{"arch": "unet", "dataset": "renderings of 100 made-up gadgets, each built of a few solids, in any pose", "image_size": 32, "horizontal_flip": false, "activation": "silu", "weight_standardization": true, "blocks_per_level": 2, "attention": true, "residual_init": "zero_last", "muon_scale": "original", "momentum": 0.85, "adamw_lr_other_params": 0.0014, "steps": 9300, "epochs": 24.4, "weight_decay": 0.03}
Rows from block 2 of a small class-conditioned image diffusion model, named by matrix and row number. Rows with one number belong to one channel. Each number is 50 + 12 x the weight over its row's rms, rounded and kept within 0 to 99. All counts start at 0. After the name is the row's rms in percent of the matrix's.
After each channel's rows are labels from the 100 images, of 14848 (inputs lightly noised), where the channel reaches its highest value: "strongest on" is what is common among them. Only what is clearly more common there than usual is listed. The data: renderings of 100 made-up gadgets, each built of a few solids, in any pose.
# convs0: first 3x3 conv (model.enc.1.0.convs.0.weight, 48x48x3x3, standardized in use, each kernel summed), inputs 0-47
# convs1: second 3x3 conv (model.enc.1.0.convs.1.weight, 48x48x3x3, standardized in use, transposed, each kernel summed), outputs 0-47

convs0.1 080:56 39 37 67 70 68 54 59 22 59 46 54 40 54 68 53 44 47 53 61 67 69 45 39 53 42 48 45 18 54 54 31 51 38 61 36 48 62 29 54 54 48 45 67 49 51 34 46
convs1.1 073:56 51 53 53 62 20 55 53 47 43 73 58 40 56 70 35 63 50 51 47 44 60 53 22 56 57 48 30 55 58 51 36 60 38 51 62 37 35 41 47 33 45 38 63 59 65 76 54
strongest on: black

convs0.11 114:33 32 44 52 57 48 49 43 30 59 46 31 16 42 67 57 53 65 56 54 56 52 41 49 70 72 50 45 54 50 54 40 51 44 53 58 56 69 72 45 30 60 34 58 47 48 67 42
convs1.11 085:46 55 58 49 45 36 57 53 48 51 57 50 45 63 28 72 44 54 34 43 45 49 58 32 87 61 38 38 61 38 67 63 36 56 61 63 45 34 37 42 36 37 52 45 47 36 30 51
strongest on: black

convs0.47 108:41 52 72 31 32 28 60 59 38 60 80 39 58 45 59 44 52 55 56 56 39 26 54 38 56 59 23 54 44 72 53 33 47 46 37 50 59 51 55 67 44 61 59 50 55 43 55 53
convs1.47 076:62 51 53 29 44 85 56 46 50 50 36 42 34 50 61 52 31 58 41 57 58 59 48 29 41 50 47 53 56 66 33 49 51 71 50 58 30 64 44 63 70 55 43 48 47 42 23 45
strongest on: green

convs0.10 103:58 52 46 64 40 48 82 62 52 48 56 57 47 53 58 47 22 24 62 49 55 39 44 39 25 39 51 73 44 59 49 51 61 68 52 47 50 66 66 41 40 47 45 53 62 32 46 35
convs1.10 120:64 47 34 45 29 49 31 55 56 56 72 55 58 54 41 56 65 58 14 51 55 61 50 69 55 59 49 45 33 67 49 52 42 71 45 41 58 53 27 55 47 48 55 59 47 68 34 52
strongest on: green; teal

convs0.19 086:59 53 48 39 45 86 78 44 48 47 70 46 37 63 49 26 55 47 48 47 53 54 42 49 35 55 42 58 39 66 35 69 52 49 39 58 40 47 56 45 28 57 69 33 41 62 46 45
convs1.19 078:33 34 42 48 72 32 39 53 44 44 41 54 57 24 80 51 41 48 69 28 41 60 37 37 55 44 66 44 61 59 43 55 73 47 44 52 55 51 49 57 56 42 44 51 47 28 37 50
strongest on: blue

convs0.5 102:54 55 38 67 37 62 60 34 62 41 20 73 50 51 36 61 22 56 43 30 46 58 36 49 65 44 51 50 32 39 64 44 59 64 66 37 62 56 52 64 48 53 37 51 50 56 56 56
convs1.5 075:40 53 31 62 59 52 56 40 35 37 43 39 49 47 59 56 32 50 77 35 54 42 33 39 52 58 52 67 79 56 61 61 59 30 32 36 47 57 63 46 55 41 35 43 38 34 52 37
strongest on: yellow; purple

convs0.13 082:55 43 52 50 45 41 60 48 41 61 37 69 54 55 29 57 77 50 68 73 34 49 41 64 46 36 52 28 36 48 59 50 46 58 52 41 59 65 62 39 53 62 35 66 48 21 47 41
convs1.13 071:43 70 67 49 45 55 50 50 48 63 50 55 29 58 36 46 35 46 53 72 57 53 55 66 57 73 47 64 60 14 65 39 53 48 49 67 39 46 46 44 52 54 72 66 53 57 55 67
strongest on: pink; purple

convs0.33 067:32 60 35 61 48 52 59 74 30 39 41 50 54 46 76 33 41 58 49 69 33 39 67 44 39 54 51 52 61 71 35 44 39 47 53 50 66 32 39 45 64 66 47 63 36 51 48 60
convs1.33 083:56 57 46 54 63 63 46 38 54 49 48 54 33 47 72 59 65 58 57 55 43 52 30 80 40 51 60 52 40 64 24 47 66 53 43 60 48 76 57 29 47 49 63 41 43 50 71 60
strongest on: white

convs0.42 113:48 66 48 40 68 51 55 66 65 52 48 41 23 44 19 33 42 36 71 51 55 64 47 53 41 52 37 50 76 65 41 66 48 56 58 59 47 35 64 45 46 54 46 58 36 36 40 51
convs1.42 088:51 46 56 41 42 40 47 50 61 53 28 42 69 30 26 55 45 66 24 51 52 62 58 64 47 43 44 36 43 47 45 67 18 50 47 53 59 48 39 37 55 52 42 62 36 53 77 55
strongest on: green

convs0.0 083:41 56 61 25 49 61 54 21 46 54 64 43 36 56 48 68 30 52 44 49 32 53 50 68 62 62 62 51 57 65 33 34 74 48 28 60 41 43 57 48 47 64 47 49 42 44 62 61
convs1.0 072:65 65 46 38 51 42 69 49 43 59 41 63 73 66 48 57 51 52 60 21 48 20 61 69 47 44 54 51 32 54 41 44 34 43 50 30 49 66 53 40 60 50 43 48 59 60 35 36
strongest on: white

convs0.31 079:70 54 77 53 35 37 55 61 56 50 47 53 42 49 44 23 48 45 54 49 39 43 49 66 23 52 47 32 46 48 57 48 46 46 63 33 43 53 37 50 69 55 71 37 72 47 52 72
convs1.31 066:41 37 25 37 58 57 58 59 30 57 47 52 47 44 67 41 38 32 65 58 60 59 55 23 40 34 56 55 42 50 50 25 40 59 46 53 50 41 69 38 66 43 52 31 36 54 42 63
strongest on: red; purple

convs0.45 110:54 33 80 65 59 42 50 73 52 43 56 46 46 45 77 51 46 49 51 50 59 39 23 30 48 29 45 38 43 45 41 47 48 33 43 50 46 70 48 58 63 66 52 44 59 57 69 48
convs1.45 089:66 45 52 64 35 45 53 75 61 45 67 36 49 43 62 48 52 65 55 61 48 70 43 43 51 59 50 72 45 28 44 42 37 26 46 41 58 36 55 45 57 71 43 38 40 36 31 58
strongest on: yellow

convs0.38 091:55 55 25 48 66 57 52 76 45 51 43 50 76 46 44 43 42 40 54 36 64 53 70 38 48 35 50 53 76 69 50 47 49 43 58 41 48 56 55 63 41 21 31 39 61 52 49 56
convs1.38 103:59 34 55 26 41 38 50 77 45 41 51 63 34 59 44 43 75 40 52 66 68 44 62 37 59 52 58 43 44 63 51 43 48 59 40 53 42 45 39 46 56 23 61 71 46 34 43 43
strongest on: black

convs0.17 114:33 65 51 36 67 41 49 64 56 38 52 64 57 45 24 44 53 41 63 47 43 32 62 61 39 51 43 44 69 87 42 45 46 39 57 58 50 34 60 43 59 62 39 52 43 36 38 60
convs1.17 079:48 49 35 29 38 36 48 62 41 53 41 62 40 59 21 48 41 56 50 52 53 51 54 62 41 52 45 25 39 72 66 54 48 67 38 65 44 62 57 32 40 59 44 36 39 73 58 35
strongest on: teal; pink

convs0.21 105:66 45 26 58 46 41 49 37 37 79 66 40 52 79 56 51 59 37 49 59 75 60 62 49 42 53 36 35 43 50 53 63 48 36 43 60 38 37 35 40 51 38 67 49 55 57 47 55
convs1.21 095:32 48 67 40 57 45 54 45 45 61 58 71 41 48 62 53 77 68 42 36 31 50 34 59 46 36 54 49 42 59 66 64 52 52 82 56 66 65 36 45 54 52 55 67 65 43 44 45
strongest on: red

convs0.9 103:44 39 67 53 52 47 45 44 45 59 37 53 49 52 59 73 52 32 54 55 35 58 61 61 59 59 52 42 33 29 66 48 44 72 30 31 52 45 35 43 58 44 44 62 47 86 55 36
convs1.9 073:32 52 68 52 51 56 59 47 62 53 55 29 36 55 50 30 35 62 50 46 52 46 48 66 36 55 52 42 41 19 44 48 60 55 53 54 53 67 64 41 49 24 49 56 33 20 52 65
strongest on: grey

convs0.26 106:40 53 56 28 69 46 58 28 57 59 52 27 53 58 48 62 49 55 81 45 29 46 71 61 60 61 34 34 42 77 51 55 55 63 37 44 46 41 40 57 45 47 54 42 43 44 46 49
convs1.26 084:47 74 43 50 20 47 28 38 47 44 39 59 53 65 41 46 42 48 58 81 46 64 45 64 60 30 55 54 53 59 56 60 50 42 30 47 40 45 63 50 65 58 66 48 57 34 66 49
strongest on: green